config.toml
encoder_arch = "efficientnet"
model = "contrastive image-text model"
dataset = "rendered roads seen from a driver's seat, with toy cars, trees and houses"
train_examples = 145000
image_size = 48
crop_scale_min = 1
horizontal_flip = false
tokenizer = "word"
vocab_size = 35
loss = "softmax"
embed_dim = 384
encoder_norm = "batchnorm"
encoder_activation = "relu"
encoder_channel_attention = "se"
encoder_depths = [2, 2, 3, 2]
encoder_kernel_size = 5
encoder_stem = "deep"
encoder_expansion = 4
encoder_widths = [24, 48, 96, 192]
text_encoder_causal = true
text_encoder_width = 192
text_encoder_layers = 8
text_encoder_norm = "layernorm"
text_encoder_norm_position = "pre"
text_encoder_activation = "quick_gelu"
text_encoder_mlp_ratio = 4
text_encoder_head_dim = 32
text_encoder_fused_qkv = true
text_encoder_bias = "all"
text_encoder_qk_norm = true
text_encoder_parallel_block = false
text_encoder_inner_norm = false
text_encoder_positions = "rope"
init = "trunc_normal_002"
residual_init = "none"
optimizer = "adamw"
lr = 0.0016
beta1 = 0.9
beta2 = 0.999
eps = 1e-08
ema_decay = 0.999
steps = 8200
batch_size = 256
epochs = 14.5
lr_schedule = "cosine"
final_lr_fraction = 0.1
warmup_steps = 240
weight_decay = 0.5
Rows from block 3 of the image encoder of a small contrastive image-text model, named by matrix and row number. Rows with one number belong to one channel. Each number is 500 + 25 x the weight over its row's rms, rounded and kept within 0 to 999. All counts start at 0. Numbers have three digits each. After the name is the row's rms in percent of the matrix's.
After each channel's rows are labels from the 100 images, of 14848, where the channel reaches its highest value: "lies over" is the class under the peak; "strongest on" is what is common among them. Only what is clearly more common there than usual is listed. The data: rendered roads seen from a driver's seat, with toy cars, trees and houses.
# convs0: expand pointwise conv (encoder.blocks.3.convs.0.weight, 192x48x1x1), inputs 0-47
# convs1: depthwise 5x5 conv (encoder.blocks.3.convs.1.weight, 192x1x5x5), a 5x5 kernel
# convs2: project pointwise conv (encoder.blocks.3.convs.2.weight, 48x192x1x1, transposed), outputs 0-47

convs0.8 089:492528500494516474487499515464480484432493535484528492510504488513479512480524502494475503506489468486552480467526488508450501452476552514474473
convs1.8 099:497488490511488482500519493488496466451444506507495499494506521480435455512
convs2.8 084:439489458529484526514520488489494488510481502481472500493498538490525510501537497532502535460522452504447511489499502497525521536556495515507527
lies over: verge
strongest on: straight

convs0.53 102:475499473524460465512481518456453531483539519510496519487532538503478488519540519488491522495514467530475489528495484516544480511491525500445499
convs1.53 106:513511520490484476517577518503466465551523495480479510509493500475494508488
convs2.53 146:471508516521514505491448489521491494476530487518481475519524452543508493509479537483491451470535515504541495539495444500499464513522509480472506
lies over: road
strongest on: snowy verge; bends left

convs0.72 096:532512480491505450510518484467519511470499508481496554460541520487480509445500470503463502498473495478523541487546514513498478469470512525492479
convs1.72 095:476508529507521504490483442512529542486500503516521486479448463504489479470
convs2.72 083:492532466500544469503489534483484486467506491560492486520499512482501514504551492506487480466494455477463483488555505547513492512475477532490499
lies over: car
strongest on: straight

convs0.147 124:541493459493494505537461489507500524488481545542526507491476559483503513454506487522539504513459496528488475529460491491506497504474486471476478
convs1.147 106:499494525530505494493512505498502503500503527481477489508539454448435522530
convs2.147 117:459531515473524543519510477522488478440495545513504461550503471508473501481511468477483465480515513525490526484479492472467501520482487529484504
lies over: verge
strongest on: truck

convs0.41 088:461490507536526527459500444524472518511503492516488449516483502522466511538522542486468491510529537528469501509478492518505516527513454509486509
convs1.41 099:532491445493530497490470444489512466479463488494495513488507488470477477478
convs2.41 110:520508514500503558511547452458508484493486490432503544489497498494507493518512480509464498508533494549535511483499507517488504458487507489513456
lies over: road
strongest on: straight; vehicles: zero

convs0.92 100:485530530517511523457489475493476525515487475451507486492511495511477492533542569536482512469540512501464491484510497539525513501518499535495470
convs1.92 098:503515494514527474468492472525472482482494460467530555538488496510520528482
convs2.92 099:505454503538475521490505472488503491488496498496445472511471482490534471526483490488491495521553516519514528519450477484523481528532486450526531
lies over: sky; verge
strongest on: barrel

convs0.135 096:518480504498503511454534507529512520519520436462510496460526501503538498479529471502511546537480513488457501489505522536515481503489468533527483
convs1.135 097:488491506536503506488510502484470491555546525488521564485503518483481493529
convs2.135 104:502508513495489495527496546479482473492515489502448530486523484522540474514459500472465484504536495474525520489501465470497465516515552458487542
lies over: road
strongest on: bends right; snowy verge; vehicles: zero

convs0.94 100:434506517516493487533517543475493483508511533475506465532490466519523505536491499462506496547507462461474517480497540482466509489494528511496522
convs1.94 100:490513521509505459525597509472505504539502514507494516504500496494500493495
convs2.94 109:476469506537506466535486511479520502457526508492456512490534505500526479499503501508490481479512510469502529521530487488575474525523480489454540
lies over: verge
strongest on: lamp

convs0.110 100:482531530464503492482551517486524527516523523459482534476536490496469492525497529503488517473533539461510526477545469498492492507523525499477466
convs1.110 110:502458444440501489483502498520508527490527507519496452489504487486470476504
convs2.110 115:488474496553544506538488463504519479461474505441511511481507527505506500512498525512527483472525489513519488461475479489518510459537513510446496
lies over: tree
strongest on: tree

convs0.49 103:491457443500487511470517473547506501501482505488506542513479533480476541483551494523487537523484474543466506508505445490485502494510515507521507
convs1.49 098:518495488484504533473468509532513542507516538477503564512479473496511500468
convs2.49 088:515492544488472522481530496485541471509499526464506515470509500525525478543488500523522506506506510450510456446497480513508505477539501459458477
lies over: car
strongest on: solid white line; bends left

convs0.183 114:471511500493552494520519483515523466490493533502487501485504516493451535506509472504451472480480463506495511441522478486432487496491502522481528
convs1.183 103:493525482524495479528565531464509534523516491489479448484502518505483493502
convs2.183 121:500494462489474511506451519462525527502501462524469539506511498506546459527498528501482473507536498536483505523508488471556484512518514488527540
lies over: verge
strongest on: barrel; snowy verge

convs0.165 093:493501475481544486556512530520553463514521536515509519506487517491497498484491487463504458483461513440514507505508552513489505525482510499531485
convs1.165 090:504479485497486517466497484435519487526543488544484518518503504452502513490
convs2.165 060:524460539537469500474522475453488477485495503469472506503501486488504505489521480532487478509554564496548526519468486492487486507516487467482514
lies over: truck; car
strongest on: vehicles: two

convs0.164 084:468524518505503494538522490534493524489530503466484514478522520528477507501496487483478499573473496482503519441540487460496475465496498542475493
convs1.164 091:495492485509518521519466480467481507477521452474509547534484464480471497470
convs2.164 066:500541527491505527508500470525502518498506540490530486546488503514502509482481517477479487554456540491505495484450517465449500463494501532506463
lies over: lamp
strongest on: lamp

convs0.48 110:470499505484539519486527500550524456487497470482490512537489459504511492501502534471429494498522495461491509495518506471438503507506532485516488
convs1.48 107:503469493484495503491438473538505529456516508499517493482511476503552519525
convs2.48 112:506455490515515490507506492526457436487491512470535475502499483485464536483499477461457510497483501533528506533508504525477509433482491508483486
lies over: tree
strongest on: tree

convs0.65 100:500506531518517506482527447484497540490476489456488495479522493515472512487545509531469524516522494457458516474539493503524507479478463542472480
convs1.65 103:518461521528517483448535523518462467525505510462501529515497489472485512510
convs2.65 098:554510516492509513516518537471475516529474478472507528454507535518526492510503484522543520488489505439530500454493525516490509459496540510505491
lies over: truck
strongest on: straight

convs0.188 102:496514539505489500499500528519511526507544480470510495449520491534537479488489471523512534519451455492506487507559530499535454483495490511514481
convs1.188 083:463512481505513465491490467487474527507488478520486509481470552538550513511
convs2.188 094:534488496475477497471478460504525517491503528513524521531502507499506515480477509467506486549491549547514488515421491464469474494501515472499498
lies over: truck
strongest on: truck

convs0.111 108:506542515492523503469483484472519511461459522523536489520490506509512480517500540527508461498498504477450520464481529515451548513474494493463482
convs1.111 109:506537539532493521508491513514517502471544497494521547550483485507532520479
convs2.111 120:553512547489478463487483565480484522506499511513503485495467474490490477524462535498506506529490524477492541504483515512468499492444515459510495
lies over: truck
strongest on: truck

convs0.176 090:545469478458516515493513490543500469545480477514488506496504505478493533464470458455485527521496541498481522516495512455485489479494492511541534
convs1.176 094:494522530533520503473503489477466468509527487476497485496498469473450451473
convs2.176 095:500548528473514545533484473509466517482532504526463513481551484531490466499470482477475475482500527491523526510525496469528462508471496517472490
lies over: verge
strongest on: tree; vehicles: zero

convs0.28 106:552487495477451512513465499510463529509520493521504495488516525497522457478495499498556530515466506538483481539468510487551489517486480489515467
convs1.28 110:480480509525478448490551501465474462506459464503506518501508499502534503485
convs2.28 123:509484532518517528545509468486514510479481490449527530497515511508536491494536490512477499469483475485528468476487510493485497429509494533461458
lies over: truck
strongest on: truck

convs0.32 099:494439515533470461464518485511517510512543487490474505498502500498478495509514524544507510513507509486478517552504459506532485548491464456475523
convs1.32 091:483519546526492514484470501518508517564528513498519558506484511497497500528
convs2.32 089:509477484478513505533521518498516442505492511506456536485533490520494497471456480471499494494505530511540543462491473457488478485540530490513537
lies over: verge
strongest on: bends right; snowy verge; vehicles: zero

convs0.143 101:500474477504544528481507481556516486499486513490507486502497472522478531475526496473439514520483488495501493491533498508514503436474503563533495
convs1.143 104:506504517487498485466506511549458448515487504500497542508532475460534491503
convs2.143 094:527505479497509500492505495511474477504499500476518504456529548495484500522515499514526503442492527455487500475506500562518510463468496528437471
lies over: house
strongest on: tree; straight

convs0.168 119:567496459458499527534489509487486500508482513531539509484510555493496489467506480507574511481463505501485489499465514501500530502470493503484483
convs1.168 119:532472460521526507527455528505514527485521509536521466503529510470496471511
convs2.168 126:481513494502482486494498481488450500474522530527472447522510470515446495479490498477490498512545551545511563522501475510506492507472493523503504
lies over: road
strongest on: vehicles: two; truck

convs0.17 091:519502515501492473451514508499515537492540485464512505453525489499510507482517494514496526538474526480485521522545519554539474502476472518511448
convs1.17 097:508521530512503493497533501482470462482527525451497534549524522463494502495
convs2.17 092:491486514515501532515509546509472510536519472520462460459516471554505484510486493507475532493502455460498525515562505494524500506483505500512539
lies over: verge
strongest on: vehicles: zero

convs0.30 106:518464413509498487477514457491500482493475544504493538491496528474453558473510488501478510508498504516467531490493469507491516493476508519496503
convs1.30 103:516525516511506500527515524525474525535519496490528562528475470472476478481
convs2.30 105:510506505501480523512520484473554519502498555488489529567472497515518482523482530502509467531505520480512502483466504446500492525533527468532496
lies over: road
strongest on: solid white line

convs0.40 092:545478485495481480476523484468501495510534483471505495452541494509500485473506484480491522520494532490490520511503529559539481484451471536499453
convs1.40 096:509499566526487498532559498481501501547510493483509539492498500530494485498
convs2.40 114:485496537513538501535490501535515474490517491506474497499538452554536494494451489466456470508502506497530504513525488460510455497514501493492540
lies over: road
strongest on: straight

convs0.37 113:506489465498584542496521496563536483531485499474505500484474509495492524497510550523499512480491514485526482478494458520495506483518526496502472
convs1.37 094:490485482499491483471464476472503514514516489470539575517485507489466481504
convs2.37 131:521459492483481519477476465533518468515506522489493481453519491522509500482487525507487510491535536513525481517487437500516483470526487481428501
lies over: tree
strongest on: tree

convs0.159 097:486462439520482485540465512538477521484535515512518518504491547495494484504522537490519509515486488530488496554462470508523489508476520484466475
convs1.159 090:515529526501491524467467484481531534502476475519523545503498512492473518554
convs2.159 115:526487540487457509473513554490503481543508450497481525470499476507503452552478511500480520523519510474490519494526491530526490500475494462519524
lies over: road
strongest on: snowy verge

convs0.116 090:483519444507481466536464518483449498486524490519491507485509533503483503510488532445499518548521482528470520512479493511516490491466555504475494
convs1.116 106:502510503492491498512515495480515513507506487526486424432462507482490515524
convs2.116 079:553500474499466476500510538498458517539507495495518519442495525471492533474473482511515532496479508468526512542517510534493504485465511467472475
lies over: road
strongest on: snowy verge; bends left

convs0.126 098:509489488504555495472508507534501450484487525493515478509497464497446536455529534496442522482489479485517479505519470521468492468479514515500486
convs1.126 092:497486470482501491483473478515475500475502479484480558534462531473455497518
convs2.126 100:518489476472529535482509477528499449501501498489491473468513499484470516480520519518483507436524525513517508494468447511433489494487505496456502
lies over: tree
strongest on: barrel; tree

convs0.180 086:492504483525469468480497462452428520473518495462469526476531531515471507501522529486463532530518507504476529499497495502517484494496536496477481
convs1.180 087:476505473506496483531541494497466508536463495469472525479461472498531527478
convs2.180 081:526508517457507499491474491505478485473508501504483467547540479528484487486478515466497497505535554538526503494474455459464472476533533494510515
lies over: road
strongest on: vehicles: two

convs0.61 096:495502487492480486541511503495516493478518541481492587525509518494502462486524531517485503493504482475518507513489448455503477507485546471476467
convs1.61 088:491448472461487482472453492480499483458531505489503481510545486483491484496
convs2.61 100:509467501506550466497534475502496462483470460472533489479497499478483534460499454483507500524533503564513531480488493513466517471490488518514505
lies over: road
strongest on: straight

convs0.190 113:519471490474473505471518505494515502552510453483485502486532506475509495491511490519518571497506483518426503517507507507516485535500488495561507
convs1.190 103:503491486512514512506551560513488499545552492492493504517505490550498479508
convs2.190 102:486500523543502545505474509509448481458525468468481474488527475534550450525504477465488496486523512515526497530497495494515466488507517522482520
lies over: road
strongest on: snowy verge; bends right

convs0.0 107:542508480472475482540455545481457504509499533524530513456527537488499517498493461515547514474468500530527485505503498503522493466496522502478519
convs1.0 107:524538537549521512526486530531498532503471516489487529525469496516531522495
convs2.0 098:492485481510519542498519469491509472482496513480457490555477487530508484535520528480440491512564504520504520499495485474483486479521537484537511
lies over: truck
strongest on: truck; vehicles: two

convs0.15 084:494506517521487483500497491476505524516510476525455471495463512466508520537482506512534472539518527494459491484466506506514472568514442475507521
convs1.15 098:472474491494427483511490520489486533531473482460486490481482520482476501480
convs2.15 076:554536470468516486480494509502523479511463498512537531487474522456495541509484511507525484523502550469496483477487495520490512470447499484479462
lies over: truck
strongest on: truck

convs0.25 104:551521484481485495489472532456475526507492516518538501457522529492511518495497433522559500477460508523520488491511508523527505474492496522488515
convs1.25 105:513518532546524516528504554517524522522520535515486498479489503508539535510
convs2.25 111:505464493495499527497525439505483472495489516469467466521492499522472491520509510492454519529561531566496537500502482490504501455501508496507499
lies over: truck
strongest on: truck; vehicles: two

convs0.9 117:500513492465533491511510483503516488475509509494503551442553545502470488518515484534495483455490503505502522470552467501493506492485504506443481
convs1.9 105:524494467481508483485464465506486482523498494497507555566485515500526529492
convs2.9 120:552484532507460446490508509465498518508515532505492484521490498498504500479455480493527509534495532505542498534463517461484482519535511446508513
lies over: truck
strongest on: double yellow line

convs0.148 094:426497511541552515512512471527533515517501499479474448514459486526497512526514530484448481515503469501500503482509514499482498505513475516519527
convs1.148 113:530478506445483528508493454489505520492471479498506506471455542526508477509
convs2.148 100:479493500529513489456553440502505474462480475488531514510491484479471532483506452511506490482533511497510504501509499530474533503481459509457461
lies over: sky
strongest on: pine

convs0.189 101:487485529517435498507498526515475541512544495508491487489508485512537473532474452492541502515446475513531473507511514489532480506543473505513503
convs1.189 088:496488485526526469476466548489487487501563532486479498535524502482483520496
convs2.189 097:544487516499483515510519494459535489466467529482486555492503488503524480467478458487468484484544542476545511504483534478510504473490508476478485
lies over: truck
strongest on: truck